Rows from block 1 of the decoder, named by matrix and row number. Rows with one number belong to one attention dimension. Each number is 500 + 40 x the weight over its row's rms, rounded and kept within 0 to 999. All counts start at 0. Numbers have three digits each. After the name is the row's rms in percent of the matrix's.
# q: attention query (decoder.1.attn.q.weight, 128x128), inputs 0-63
# k: attention key (decoder.1.attn.k.weight, 128x128), inputs 0-63
q.7 084:541484463510569563478524477465476533455463482527417519554513464534544473465504528458501464504523472490471427455501567452550464476485483458522525567497519500444510441517464438471514522439485477
q.8 098:520370464566523595454499459431410436511504517517422468481473482494504517452513523545441447476466466497472461570512574502501487565487516446517494556559541522491438454498471516521492502520538527
q.9 097:480523472577548523525473547499460518505486467452487510550462527420539482561512480517546433525460440488514475476551562553580430514501426506487445500490514499518475525529477512469515466540555463
q.10 085:533481471412461475489546544550515533516490528518461533444468513478513489490421545441511533497478510556537509401435527422517425478495463521468514514499470441545434458454558462543463482480445487
q.11 099:556523516506473560530459504562573482495492535511485457555534474571490439398563481489496529522539540536497484438488485492526481447462606530558472508550516551451460455472547509537470497454520466
q.12 095:492526420423517540548499561592540510527523469459470457529448459516564459474478522446493505530593474532509470382483521413496452498491470497437499492541447491484436514525547537503481583456460524
q.13 078:522446373539560582530560470437468536503508575510477515556519481564566514555446487525544498474425513522511412531460537517492502556537477502469509512462473440507468486443458452515458470525438451
q.14 101:522474510557563531513526495458506512429453509478460558551444491527516445458558507469515574435563564487423461518528533562510542476544526480531479582505516532464467483578529503507490587493494556
q.15 086:546563548542452455492564567472555551544483549501570549485553539450476464516548481509504579469580530499460536528490512469520545476478543474571524481498501541510568523492505504500524538447533477
q.16 101:579521547432418497505534517504531541457512532478507538523485422528539504542533484496504571506537553539504567465467532462429468462535519527477586481407513490505582473489524535531472529499507493
q.17 128:462409416512540628520494480530493512499499492487438465498499539531522525458467469500466467493575516497489380440469492514548466518509537521458469565554455511454448449519539512543440587483496515
q.18 123:521510453584501550534564503499472551486537470457491436498500535473501446565532465512497500488469450508492473484514524491506504454497482455521500562499510485558520462536487496537493511529405565
q.19 115:503566476542560580547464509484503545496558444453542482531528524516436514559526375477500490552478461529475514469482439514514512496485581476589520493548562499502513487469504488494530523442546537
q.20 105:475504582475513444475457521464537462543554465454519478524535475514488526493487499531491459470514471471509561593538488499489471516487522422511495437561523546487455491459453469422455472490524469
q.21 126:512503512603536495450475479487418458470484429493419524510511525437520527497479486547546469482446419415491519599558534561562533480511499464504462535548459522504471485486451514502550481520497489
q.22 117:489542536499444458500566510538554504517412444466451437535465486459559439492523557505513482531543495517535531482503514543474543532523477531492452528529407554559487471534527521543441550549532537
q.23 117:549468518533447471490510472520448517534553585534536523494472549515443574584460497525421532496487519472517501555557574510513538460463511530464524534476540515501544504509479534472572474516477468
q.24 135:516522494467495481509551534556549493506597497453527407494541498590531418578523514489465455529482546523456481492536428457449556464433623488534515505538490559580486444512444489497482539472504540
q.25 106:431475408486586587522463461446451519419522504489433451524547518492514489504471511511571453456436499494441446471461521452512467499525457453528496585501517497442467489476541471498420557470537483
q.26 114:485498471545559503534495503482481543396570472508480487531499457546454495589470463541524471482508493480469481523493474487496448465571452455447480569514515485481458437468481470486430563501509512
q.27 124:564437498533495569545468473494518488478540494502466529479516476527502496497493445558501547466609596507469479530554554517537524445536522501482496580482514506480461439502470492511461593488511510
q.28 132:545431548596534548479480481485470486500446516499508533481507546450523500481473495542447506453533503448445507610579541578518613434461567504531487520507483533524502491528423521514568466462494476
q.29 125:578522539543482521499440530481547526510552469469496514497457488501503503486498396586531524449525522502487511574548516578527437468517496489530455499513602550490525474508462549513519503475495534
q.30 126:469528474514501478478460467504450469545618472504511485470497537530438638585488423449427486503479447450543547483533496453526445496487467484522482436521573499443487491465463515461493446482542436
q.31 112:502479506494512563492415518481545489463517524527531498542542506493457417486487494514515509546459509507441484521474422481512577494464644530572520499499458544502526512480481456478474487468487505
q.32 092:566510606505424460447456532549484488548527505457565510510495520529491536504507503516493504488492553492499608582574479534485529467442502556507528461505477510468494558517441488498599415503547496
q.33 105:467557473418476438503514550559535487485521490486520467482473487520515493517541476492496525513548511559559525400398397420472472551448472500463503446439483478493513521491603492520495549530523484
q.34 106:510536536467405456489494515562538432526498502485514557453526432512521552460459577441483445509546524557561543533464481511448518553459525505459498411551472531520459510526459496463474455476588497
q.35 123:508510519482524510489397470430520430446529464453488616512506474484436548479465545533510449419467566487529540543497506513498435584512572496467555486459507546488530465459492460463468497463576470
q.36 080:427503449445553483558439529487510503444517534544466550499548477492512504563547515459517458537454451455506545447486445438502467477502562539520525494464507536474499463448488552539434464436470492
q.37 107:439469447478477514536581533521427537432531549542519489485491454495542499552494561404487466539487464508462429488503515427459509436471467525453474535449446522486454543508501499472486489517456474
q.38 097:419526418486538538478459465459473457497578446492434522520548459498484526419542513468528467437461497483544513469488531509469439564511565452519559447575519516459449442439524445455433500464579505
q.39 101:529455412572613624500477473409507466484491441526406463538500530430493512500497444514526517478431507461431457485502517535579525504532508524514464607491491511517454476489528505533475547444473476
q.40 112:558524617489462478468538546485559512539450472498522464440482527458528510506518445558533520548480500503550578525520480518485531464520438487536469512498514502554580498501488537557510513535393537
q.41 099:514523542524475515495483564517498487515476482508532491511518560517516480531568453473528509560503449512518492485511501491564577446470469541529463473522498540524541523509510531532553485509431466
q.42 105:482539478469498416478552509499494498543503466489488488440460493519458489536534503518538482533501384449517564488489512483561455500512410472542503431484516449504489477468515555475496439563406534
q.43 114:497558527463478509540490561483531516533492471484497451492470516536504481462498433564507518573479519555487504458468434461536459456507487485516494463434491517529532505455547537506440544470383502
q.44 098:549508488443457473468508551502549504485518595537599481570611489495510468587535552454488543534471527492506495491474434495518545474521502568534554488506499576518530560455480473480545536482514483
q.45 097:538430518611474521471494482428472516491439440464431493489479531438520524487449470589495520434539530459472501569567580611517487494492452494466474513462536492514557446564427520535585528481429530
q.46 104:519548479499483499479525508520499561492446469501522509430506483453511515515545503465594547525476404499506487492500544482507432513486432512524488462446534476505485516549530526536511512534387495
q.47 126:479453475474475559509524531515527493484480506546465464490494513516524449497451454510459525484537560569479444416423505500480502490523426518491505579412475480526496485519515461543499573538468533
q.48 095:534458499588555525495484478505467446478433477523396465455499456434501487414549472513518466441519444474511459553546575501562503508520594451510515502508536462505521498504459542524495551489477516
q.49 097:499445521461514440510439480484539464436467424540444474519399463533504553446551458478507482508470461468531559503514465516530481521473505446506438467536470457445478490535554522529528517462512483
q.50 108:484577516419509451482475554533580517599507489478562468519531494543483488434582482506506540520531499529514482424438440436487508494490557520525470426596461540538505532482557516540529504517573524
q.51 094:494439518440499522536511555512508552451503464518563476555429546521607473546519486516445517498571467500533446470546459484484512611513419489477425519565419507468442512508510570499493438509556547
q.52 096:510469557510472519503497472495483445589433420475472433427538483420522534389495476556502467510559477484451478535511502505483483540441491478516532477522515496496502441480457478523442487529569537
q.53 108:448508516497551556539467512480514467535490491474452516572551540519396451495507454531519443474499529459442457528524493570520522511502605557528455497544512567510491524522499531493499542468592538
q.54 097:498412442460488521445477451467459506437488524494466466436480493551559562432436527484492510485461478518549503480516538481444500568401448453507547446450493448521505507482458497452565531484463503
q.55 081:492457497497524621532593552552459543481461473483526448510516470447517489478506505557471444465564495513432429503547537484557466508499398460524504600496508472546526509547481487458477444547558559
q.56 092:434449454509570601472494448438467449534478466533416438515525509492487516461500475539466401456518464483472389461451509441527465541447526487493506507523486528473474441471465447478430456505542474
q.57 108:534520561536454435469526579509489545457466475476563477477495503450498470511537568440560599518554486520487520493546542565522487534461488447529484483559509503473510512517544564500581501465471491
q.58 107:484521436490528473568557486573471578439460527558461487506432436401466502514464519479510494516512456519476453470489486520512466467529403499491482552409459452525515490550524499505490506533507562
q.59 097:485522488487470494481525495472528476523485479517485536499572437474488524420434553499450432491469532513500489465518456448429486471487525500514567439416533468549521445454536427504417505555494503
q.60 092:571526592503412418446505513492475462500443475506546534420466451460565510549484480500440564484538475536557547581543496524452508582494448473504499458425468468516501478488437495470547441539439500
q.61 088:514423481466539553509534533464464478481535500541527530495551484534576509587431483507466523495458543497455466473481541529434504595503390560519501538480464494514491553470506468501516499494500505
q.62 097:468520475427527487469553496490490513460562511511533486502511493543488489426528458454508437501496448502456486397413459397501458483491565489475495446481537513505485473533569549514516498457452508
q.63 106:465522510462482498527544525609506544494418484528517457469459480408505529499463567537408536528541479532491472481507482500457485543461414469465460540519440500484435473490518490516405471566548538
q.64 094:471489488534532576494457463421520484446565539512514487519557499552483558457470405450464461489386536546491488504529444536482513485478540535539492463493546533506515510523494481452477515450505438
q.65 094:533568521496508546491452519525531486536531460459455489470532479548458528446494454504506455545555482519461470452464487481479449506489539449538497456490493535477483465528518511560408496490546475
q.66 093:474528532474506424507545528548529540548436481499554566532571450428459476500549551532504495529516476548526553549511509567477511491522404473502519491502482510547512492550470579492562541600573507
q.67 104:550421491515510607521500478465531490507473512510479447558433460529518500473426479510483458486586590516450403446486530445488470508512525545471445596492488534461473465519522443529420517498527539
q.68 086:541495516477457497501463531512545466489559541507552527494477572530522462582575477520427500564543578558550495547504490489483547513473541481501451486514478526526514546494465524531568530519507519
q.69 091:501451423485549556496489465540474445524486543534460427479415513573544592503431466445483506514498512501510436486499505430508456534505562497490455532440520456429483493457513436519419459449399457
q.70 088:474498574480449495526509500514521527547438430532495478551474477433497487499560574471476535465535484476524480499475509533563564527505474517508447551566432570516509543530557546529539513572565549
q.71 088:503496493484482480501571533541497471491440498496519493459501421507598507499426535509511498495567567512473486469503491487423466508493437465464518535438517426512466537478495489457484528544471491
q.72 086:470433435528573524495535464442432451560482474494464451524434525414533487447510532466492473443487450491534450545554580472540442510520477522508476537560440446441516496517536501446505479474516482
q.73 098:501525393431517458538501546527549482488490548513499535438447487534499548521424493483521495482508508487503507461461531412499508508519557523437538456391514479514522515502497455505431475488364479
q.74 093:498469572509446495463508499486428500499471513467484559411507430526556499522539524535507512464433487501519537502552552551425505589486380502448548501470450454528523512497492544495533481498503523
q.75 098:504437472494468472455517503527475494467452466522476529404423448519622527453444543551480493525474432498531530480493540485487469617480493521476443468480406509509465500492477484510471536510433501
q.76 092:494484474430518520507516564563544530498544534469537434567521530574515485406477512451512570517551507551465507440498479449457575457449647531525518498534508511490477543485552456542501537461547500
q.77 086:509530468544528478530504522478499536513512539486457455571431497462493483499500514471545557527517440444464523473480546502533515405581547580480454527516454445435530536529561488497493521467435533
q.78 099:486474514547515545480428447479448527464528435485445528479507492521500460497521488590482506427471548455542556590564493526465428503509435501456484483467522502579454426457485500525456511556484482
q.79 090:543502480444448446511497498591503530487559495517542517442456465566509526469485539504431518606546455525549534412481477448446525564431497474504499392459507461444482545469524487531493452501496470
q.80 087:488550532538523489557520521453545515497537560544504585554577441506454500488553541430579574472471525466459507501505529487477451445489598477526541542444551557506514486517483505488494506460529478
q.81 080:525540515554536550458481481450441443509446517533442471462491514497538543474473518459511484450528429465508472535560488512545503504520590494515497456496553527467549469473495479518494521525452531
q.82 103:474464394508554503545577472524440521482529513471514575515624435448507525469573526517555521519421533485484398442455473484493501493463386474465505527466508489586496532464469537544532578541555529
q.83 103:464530528491545492517509560573539526512492489493525500566538534448469418541516544474547487544507533495507465448434438501546589475597471550511515487495479526512471514542554576489578484566589492
q.84 089:599483558543474449484449497473549448480492510520554463463453535572547505554420529522507571463565533511500545547503554532435531485479593581537497547514459481457574512514468425464460513449427527
q.85 119:477592536455478483523539564484536510550477450447503456483475538504435461499495496538520472490570501551565562467475479469490448472519459549495509456568479501469512457491570508496448487527490507
q.86 111:565462503522461537539498510535543511518506436503496538527527444482551463500599472491496499523611570481487446506529504507484460491490528491521466540511534506535509462547512517512466538504597552
q.87 100:514516489424406520497539539507547513530462536446501451510560525507493497491483531561497524468545509587553520475486499449479490432519440504511510507589466484555498544477532519490445479449524459
q.88 113:548463476499566594545486450468464485455547535521480576483584491543512476536517415533500440444452586512501459456487465506477481480565513473491561504422538521543450516503481484516464487484470478
q.89 110:581412509536535511532512446499472456460446500528496582556501434483523479503480477478489509486498578481459485572558552572469553509476541501487512550393499547446558479507492471524485528507504556
q.90 102:527557510512567530560450487497502544518568478479509543585541520492444453506556459518538507484483502535484442445423421502551514472517569496529463471515545543548444517494540559518564530509587484
q.91 094:469534517414420479520548572534528568540492567496560462505534532529530514492508566500485571492556523559497508422490478413505555493518435531512536530574508489531460572554566515467528520522568474
q.92 086:491419524509446569458481557519497534532466484436522436485524521466508498433566528527445487463577555564523471436448466486459490531453448503489427501521426539487441454521506511487442518540575468
q.93 091:399463377500513556532541450504491508483550471530466511459552399512466513486489452559489497479421549507455430447490515488465455507544354447437536548435480508493466457469524524533471501535504518
q.94 103:477549511482490494534542549546531538469560497505541493557503494432440547600544512536492562484521497519473536449503471495522466411548417458500476539450490489496502494506488525505475549524529496
q.95 086:558515502528571534493525475494492532446472528502560578513584518451520524609565524489568457475479456482467509494539504545546485520562509518541555508493556491485571513505482545482519464472513499
q.96 093:481467414471497568476508485546484469456477483511507530452543520536507506505438485525504517478499566551536449411428531472454415535479514533431562543563466485516463429495580514534498571459522527
q.97 101:432554454440530487551552566586496537508503537490533482498545514511466481523514488434479496573516463518458483439489479427488500467474445494538435519517447522490478506484493528532487477532530483
q.98 078:508476531489426454475532528482539478528489484487556469458496504586445559531509492465440478487573551467550548544475561451492447406411457541466509478518539470532529527461476460489510466502477461
q.99 117:520550543506484468538507557531552493521460466443534486576468531531518542551462403446467459470642541506475507539505505489520489409469515549555478479532501475497547479474535521508529486542512502
q.100 101:548441497537570589471431495466475471455442493491511530537514585429543535555449427488482498437496527519408505516478493509499604464505530558515523522497493546510540510487482510471582503532517472
q.101 095:449484472465498524563473489521557530510463499528512495539510517532457499505537562442456538511468540589558535407412410487432512446559575550446508462465491478477485486502548521472497562465533527
q.102 104:528432462570568545516488457510523525471486502551456557511571472526480464514440476495494491500474581515403422508487522506508515445480499466470488624419509491483462499539445481508521581536492502
q.103 094:452540455485504499499549478541485567543507531442484428485527506549533404436633532470532558501512463557527452407435451425447535457521565447463472477598461566494476516449545484479505502500549471
q.104 085:501460537503452522471488473530546505583502492481455398471490502563496435492582492508497560508518570473485429514585543491484538510491536451460479564531470615543513449508462493503494562476486512
k.7 081:484499451540526582550532490444477533495496474477445512561527457493543487506462532468534450463456539528472421421498476539498527515513523544516507539527575533513507451563468436476446551525472573
k.8 101:454447530594544571517483509479489502532482481510496436479486449467508507429506498518522478467450491490466484516538552561505558588455497508538516567514534556536499496503454480502482554496519545
k.9 099:488541471568539526462457414428441516441469446486454522527460511475445546508525496539502539476531461481533516498522527512582456490517510519477485502518530458425449449460516490473480449487519513
k.10 086:452561440454495496539570558534479578521523523501482503499503534521529519492470440499493516551540432584493519382486430441430515526486467526469530466523442444581531484540537503480466522573435520
k.11 090:494448480432502572474492492508556428524450531514514479548517475532505481469513452529472465476543551542501525450424444472464565469474475540573491538512471481525442458524465513475505469514569459
k.12 093:471512386405513531545505525548527496459473515526506496470512474475476534471481475503481462502552538534461492368451507462506413500465477533417457479474477486499470502451557557538464537451501473
k.13 089:518465371543570555492599477426531540523481492485482490536500512468513469518450532484557464532488518496459438480492539482502518572546544559541510570497478539505478467485530495572448548520437563
k.14 096:539399469539536554499492407452463498453479505549464540567529516482526469555522527483430493447520597463462454566531527555549479429539456544473461593475499495445506474548484454473480517501480538
k.15 089:557554552512490437544514446506505502405495469529576539535521560486466572522496504542489556511529578458565508561527499472484479487530490481466563495475516516461528484495461456448539502425515455
k.16 107:541528568410427442514539561550561508491477514481586501513538476503512518542464502479484527541551533560514546519449463469428523473527523503487532429473490521516512496461525462478522538527490479
k.17 125:468374369518528577518463473513501506448480509478457458564501530508522478494514487512505510488535546527493388437475540442480492508465501506521471577542489469499457443534478505482453532513516516
k.18 111:423470440547555517439524488468468527458516459526483496467474475443495578543437469480529479430567469441484446511571503519607443500571435470464525587516547470511512542511462507492497526500536507
k.19 117:415460465511560522532450495465526440519570466482497503545499532488490548493534498501526471489556527452519501521469426503551457461566531503514516524557534498488560509431524477444428533465608478
k.20 109:568536585547442463471468534480531444502509462479506525510468483510563470463536477542474497521517503518552578529496498536420489533476489511512516429557497564525555481476520518495537460463467564
k.21 121:515488487640543533471493464472441508510502443521413505454511495436465506512513475564551474485517434428448479627611521576586500525507509440507498558504482523533515476526482546495551501471506479
k.22 119:464412516452411495444492547496479556544484466472504473418497413481536488531485472495485470459582478533474498537557493493512490556479469493487499483486549468512506485554491537563538534537527537
k.23 109:505531588514517429464511477523500471476458541480512506525518514459524522487493518467485538494469479482509489592513529525476558450475519496459483507483514464499513475534466495461543457513426483
k.24 129:439473505467468480490540585503513474580560553471602440472444458502551504502495473451515466537518499436516514436492469508484550470471483529524513459526525494575530543541453570508453530520514562
k.25 108:458491372518590611571510492428514544475533505538393490543515530476496541501477482501526490466484514507445416415475519475552485532586510519504520590514510523476477464482485497533453534463489518
k.26 116:494480431564518592554525482472464494409450504477449508543462495474504482503455484529523503467493541490490434453521545504543497481597441477510515585449483525477511454463496499538452578554448542
k.27 124:571429518535501574564468459538463470474444540477474533551493515510570491504492444527469526478515598501450501502532553577475547460495506477476497547479418489467458434522460535512491564510481540
k.28 124:557465576593514555471434471474472515494502508515507513523502534464468506497508468523504487460465504481490498669602520597536580462472538512545491545522476547484474491544413522526545479492488522
k.29 127:555421584548468510478449502469498491489476492454488534521476498449493513470548428596495513470495552487510545629548483591497528476517485463485489507527513550517494471512483506483480519487492518
k.30 119:431577495487504474515442501508495434488484467531497474541438509486477482470565501483534515532466412474539518465444514507507528445485470476487519394531424525443499448442519482445490495500491495
k.31 107:540446509525542515584435563474563476548567567513490501482497497544484491527518541542505509550451581475448515489528506508478541476586618589547509541517519524550493548495483517511529531518525488
k.32 100:613485651486417495477451488550466500531456528448505525492475486488484465510506475535474491495472484516515587574505511514504572477472521486477509435494515553491500543530460531497548450445473481
k.33 103:456551470397432446506504573567509520522527567470527479510488474536479450456496533453504502552538488588528547361398454415421507535521488489516537413495509483500502532476556465530486550503487531
k.34 106:559560569416463455502526474548543487503504509491533524450480473536479515492573465556421495527518484549575528514447476500447442417475515537503477430461507470460507454507541512530502447475454447
k.35 111:562531506521467533514465436467532495487444485521467596491491492462453527472566419566461526488490479516526564498462536527517484452540541521504522485451530494436523502460541492531455457461457521
k.36 087:467488404470523484548502507531520511471565505488527457568513507499516502519544517478469479504443441477500555423438447399510485476506522491501546455500481497514510558477527470495461441468547436
k.37 103:469494471460495499531498453541494516474533604523529484515497517546467508521505472465482481486502537500466443403465471429498542453528502522480497572448498445531458466556496526548489523517495475
k.38 097:544555392488506529572496491518447513512489472487474509514517536509473505487541444490466491532498445481522510463479520419554438464489517485516451523486500492441531509457520554507440393527449478
k.39 104:462410436565600618545450464471463513498541495490388520515491492504492510498487498534525468433524521515405434538515517512590523518539532479509491585520531542457459463473466479499461551485533546
k.40 107:471489593530480440442528579492552492555572495430567471487497466494537464478477513506524465435548521489467568583558462526482535564514460512559518429536563540557539502494446461492504494541581515
k.41 107:488505560478499466448470594512513510499552585468537477538510491469473498505490561410463475477553478525459516537528454482520603518474550504539502510535518551549476526543455471450552477495534539
k.42 105:408569538449518426522512531526484496520548509505531472472504492502511538538533554469508440511507394425500541497506531457494452525517436477498497459508516467535526530471504486432483465530519523
k.43 107:483536491453525452473466599508538539494565482470516461563507476517477470491474551490544470519485528528475501491510434431501517565508519532528511496524528522558483484453497508457457491485583519
k.44 099:556509509434517469479508555523554462511501582518552489500556538521473543532441531498489493525505527536482544512438479467486564495436530505518562460489545506509497561461517460503546531459551484
k.45 100:560464536640537514455502495444480511465518466487460483470471501477472505502518506578497525431525544499487480638624536580522499539538544439501478588514549520523471427553462452512527503516501552
k.46 097:398535507511477453499535528534477553488541532497535490478547490516526462516461523428568485505507405440496483517546501503544458576485470468506529459472558469536447522537476469445464488516488457
k.47 124:443447439503493524496533522511530543452499508528478461516462463516528441504458509511535485460541560575463428417476465509490450545504480491466532541491511477545493447488583462520479606514546573
k.48 093:486491449612574524521453487449477530507525480503439495532526525454539514514538439510491458458454498437506503560551546543530494480522449536524458563529492509537477485517458543487518489461481498
k.49 102:445443498533489517465466558512508405535461549460544466477450475507581441396502476449482439482499415484446542508491462474520563479485559523489486442488499520552530532546496463519531521537496490
k.50 104:508558522396470500452493494590489499469511440511539480491530506482481482548568457482508505526516498538557541436427469408440501449468506526471486425571510500510479481476559476423498412475574412
k.51 089:460454510457424541488474507561497439443469495417540431459485492465552494481501424499495489464511513592516462434451523428453523571469471472534507488498467461528497464496533510498504513506501560
k.52 091:579505520551484481470439501536456543491484421523436505468468454451548480451548500508469513512522516528504534549505529488532480512438439529450504521538518554452511498519522501506494473482480554
k.53 101:516479499538540515465409458488492549458475473571454543538509557453489428515562464527471556433470553498544465543515434506586511454518538416501490550535537496539462460520532439429500471518597466
k.54 103:498524455486496505492506512488484539559516525507537563511452444537561467433454560528525460504506446532517506475515501505447534561499537555555527524514496502538561485570501498533512576519435531
k.55 087:498449453534554587475493432535458532484482427463421527526496509474540502504532448573477459513516540487491422480474537543542477456546455465459534576524493539489420412483506484460510504488502523
k.56 090:479496395529505599508525518489469470466536471511465458530490452471496454423480523456562508495488519451446434416515520487482460506455468459477485561505570504514524519507492445539468556435466521
k.57 093:526491560487457464483467464528447497524447478510479517492495600434494536520529504500498504493524481476536506582532466514478530461406448515457540521536461521498488520445458531438553430523576442
k.58 106:494535422465516486488563468477466476460506482514443472490510524462494470558517502562432444443524508491443430455536559493564426406520441507428525506483438531479477531423536483499448541552536492
k.59 094:480561500435451519516512556484524555566521526463536545493505478538494472433477529431526572510490555534474509428516502514479433521591469476467554474465468527527486554444558523554447479479452543
k.60 103:486528613470462386481524538489475478534515476416548505437441420490539526446487527520487490518551479537524563612539552555461549520489470508524539443473469504507600511544443514514556541490452516
k.61 092:463460454497489535529484495508509509498516571469512459541493452557561532492441519514558463526528562547477503436513549521444543588507535545492473514464501438533528454506510490535468596512450568
k.62 102:409572416413495455516559519548481526482537497529536531540506518484485497538447535482488439462479468529527486398424491440507450505458496514485539486486540527542528521469572491450447466534541477
k.63 100:496492490428444528486495527527490502548457446480440447486476513517522527527553496507468428494522553549531516478459506434480444498512471504477517509500395454469451396497513499483459577495491469
k.64 106:468448516503486484454469512503543520517486528544512542527486495537486466503430505485522498505513511551477538505529460509508508597451552504523498531482530523567515534561506458562525514529514552
k.65 109:484515426440468491505469498509496521497490432466506493516515517508461480487516483533496521498482494509549537462480494491531449486522503454466490438545511506465483447475596511432436472425532479
k.66 090:560487601442463411516502450511535466478453493462495540463431510501488518547541514474490549487508501534603521584492545550478470476520483426436529429464465528431487492447469470399493432499519465
k.67 111:525422441520543589562512432488520493450484513504408489506479500525496463487464453545498499437534586544412433496477504494504467478487505480451496595500525536487481429464573526526490571503522555
k.68 092:524442598453492473519505556528567427515471541458573480442522541504528446546469474528494445544520535552494522513518473470448572503508547529574469489556453503497487487480460459495572510511535513
k.69 084:449469389458484503573582505537484537494551494540482531532502463501538488478439508434523509547520485528408452440490464517543532452465526529476445530481502477515540511562541480551445574485477544
k.70 091:524494542476532475462438436461498486472462524473511503534524532477459482540584491495442485471482522489542466551544541497484459439482452503433544482464524519459463512501544440430521509449567432
k.71 089:490467485487482502490566553546539540506465492488506484503530452489512549438464528530485517503542572502495448404492504497414482562545463533478538556447427490532515520481531496533460568515435554
k.72 089:446425480611547491510498443438445535495517464528487464466450525478526527479554520485497518456499416447471492509566542535516489535489521519526536566470529443531501532502470536509547501501464573
k.73 096:513563418443537516554552553503484527486579472480460536494532473504493521489438541469540557481498451507425444358447456468489437451491455519503466479519457545458528539441529556574474518507436508
k.74 093:454484550501448484500544568534512487507445496432512464471477470495503433477496536479484441532526471489535521523539553559461539599464514588533485458492422529516571511504507545544518545505464577
k.75 107:479455451513436491427528573535507505600492497431465461486500487497527454471464491473467489538514429552470513437482513467509535600485485567528519499501424520584535490490470555545513568502445536
k.76 082:511468461462460521510470472550532558453495523520462563456502533543437519486473538477479502483574558564508513367456412432484542491462458450498534468536516482512420518487554498472498480480526431
k.77 093:527507442555585538529492406478436477471510496552486515486559553477507557535533471531440502512462503502438459506532553467588446415556517448426495535502489477448509527450527505433500531480518413
k.78 099:524465554555509478510508550459548498513509521438448527485529432481495444468488471540566532498502542456455519570517537538491507554565504506581467457504521495496519451545479530530493505502433568
k.79 098:445496473368434446512544578601537501499537544452573437518483465563538514499486473492500490537543499571516537388447472391437479497458507463518471440510482450559515556526534520538509489542483505
k.80 090:580498515549542538455480466457499536481534519534470560510469504490455518566509543515490534522563528473476538523528523514538436416548440534496532468572509496432501462419527496500467428432519443
k.81 079:542470480593479488499476476489459513470510437475419509506539448432515530492569456503563499524530462467534524508532553505562456532539476501563475500564565496431482468488442480526522443459494475
k.82 094:512509353434554557526581447497474519471504534550482491534481506498518491512516509510526502492523520531481432374404523449484409521488461539453522551520423449454482508471534476530515506453433443
k.83 102:518533475433528486457460476498535530448500449541530505525525506458503520510524537437475539538567498547488536440455464494531476466494516474490488512483458500480424485506512465477566433428526414
k.84 087:560451622552460511479504526492493461565443493481481545535513539528530526549452490563508563465482602519519512605534470607502516508477486484521513499511471566492494508545459563517524546512481548
k.85 110:542572537433439415476462518532551527551524463500502522477481483531512505509497486522472481517539502536565555516490457495516429495510484483524503412473520487526521470475543501518455450487489503
k.86 103:543485472553476512496450406512466481433481471498458517492521543506533508521534484514491496461543583518543480521468495465538468426519464493435456563554473495452435419505495528449497516441519513
k.87 093:466538521437447429460504587549528553570498528489587501468516486545495481465498447492534490548474560547527536461409505518406470532499524458506478439491484487515539488443441487550512542536494489
k.88 101:452458467511556577568541530481529488469502529563487510530511451514512475490446472506535557497504602469481452434448470470461506530538540447500493556471566523493547529512522460566428517529517554
k.89 099:571425506541521552504458419408463504434462501494421486570508537502478474483500538547519501407532599463418467579574541561543504542521527508431510583482490526488473424506520497513497580461506534
k.90 108:556519429486491562508413467514522458460549480534491521546524521527449538561508498443520537560551492507505520426468468477514463457462536501469483520514533465461440504435541488417501411403535454
k.91 094:520512538397502436427497485538518526468501547496540533506490511477485547466478470498513510570514521520566541449449497427422508504405456514501561431507455477524516461494506523490559453494544420
k.92 083:444488518494467541488500528542554484554459468444500462460482431494543506437461430549518439517517551545510482442425502459411522518443500474471492462490478469487490427554506461490489477530523540
k.93 097:425472402451541549493565489501531535508548536528494437538460468530526466462467516487522506538439508480427419364461534494536503536513515514528499544453495472487526478478579475582454507534446542
k.94 097:511560460439479456549504461529462448465485493481476478503472495510433519596508494501499527497546540484458497491527502510523438437508453476414538479487468474422451522439555474470522460484434457
k.95 085:485521493505506532532534425468435534422465430507515537513532549441464579557456486467494554495542501463516502537492529546537484490522457490462505524444498482405470560514536480497526420514508486
k.96 099:490481487411465539522508476554481480509469522542474452556475509569573467483463465506517500529463521539490426377446501402395507482457472529473500472497449462515523497469514457529493506485510544
k.97 121:405547424443463459463547541526488533523548512497555462500487472509496471462482554360468497502495419484538548427453479384520492556454507512523486473499507489503518524527554483462499456485546447
k.98 091:545516610459430459432559541511448519537525541499544495460495497440552501519475490511458469533495458459467569498560509498468492429436516515510462421482526432534498536564437481503578460550420509
k.99 119:483456579507438491490485571537576485575533492437521519490513479507546476412474497511530479516513508532504538551533509518491492522493506508552538477496501550570547465548450544563544518545507517
k.100 105:505421467538515573491451515485478468520486577513473475536551566521503446560494485493432495479485553518471472522517497472543583458542498512546484588563465517487511546533442558511540530508482502
k.101 095:518501486409461465537500575536530461492508536521545485543533453518489448512483491451485469563509589516523500405437413431456522470534533517493461437440494487512528515508546486497539524553523501
k.102 105:513433412524551581534537477467443501462540558558458478501516480498494469531455494452471465473518551525433435464505538535501523495505545506475484602449504484470490500514524474498538546552513508
k.103 096:476524472459517442519531502533543517559471496534564506512467476536458529467526548422536479493529489560586525403408464443537400499449452509450509432495503486416524513443532486461450499437468458
k.104 094:480436529560535518447483454471514494456443461503510530497455491428474476422511518461502495434550571485466476574515459545472478481449506556492504539502488505436466419560463539426530506525517531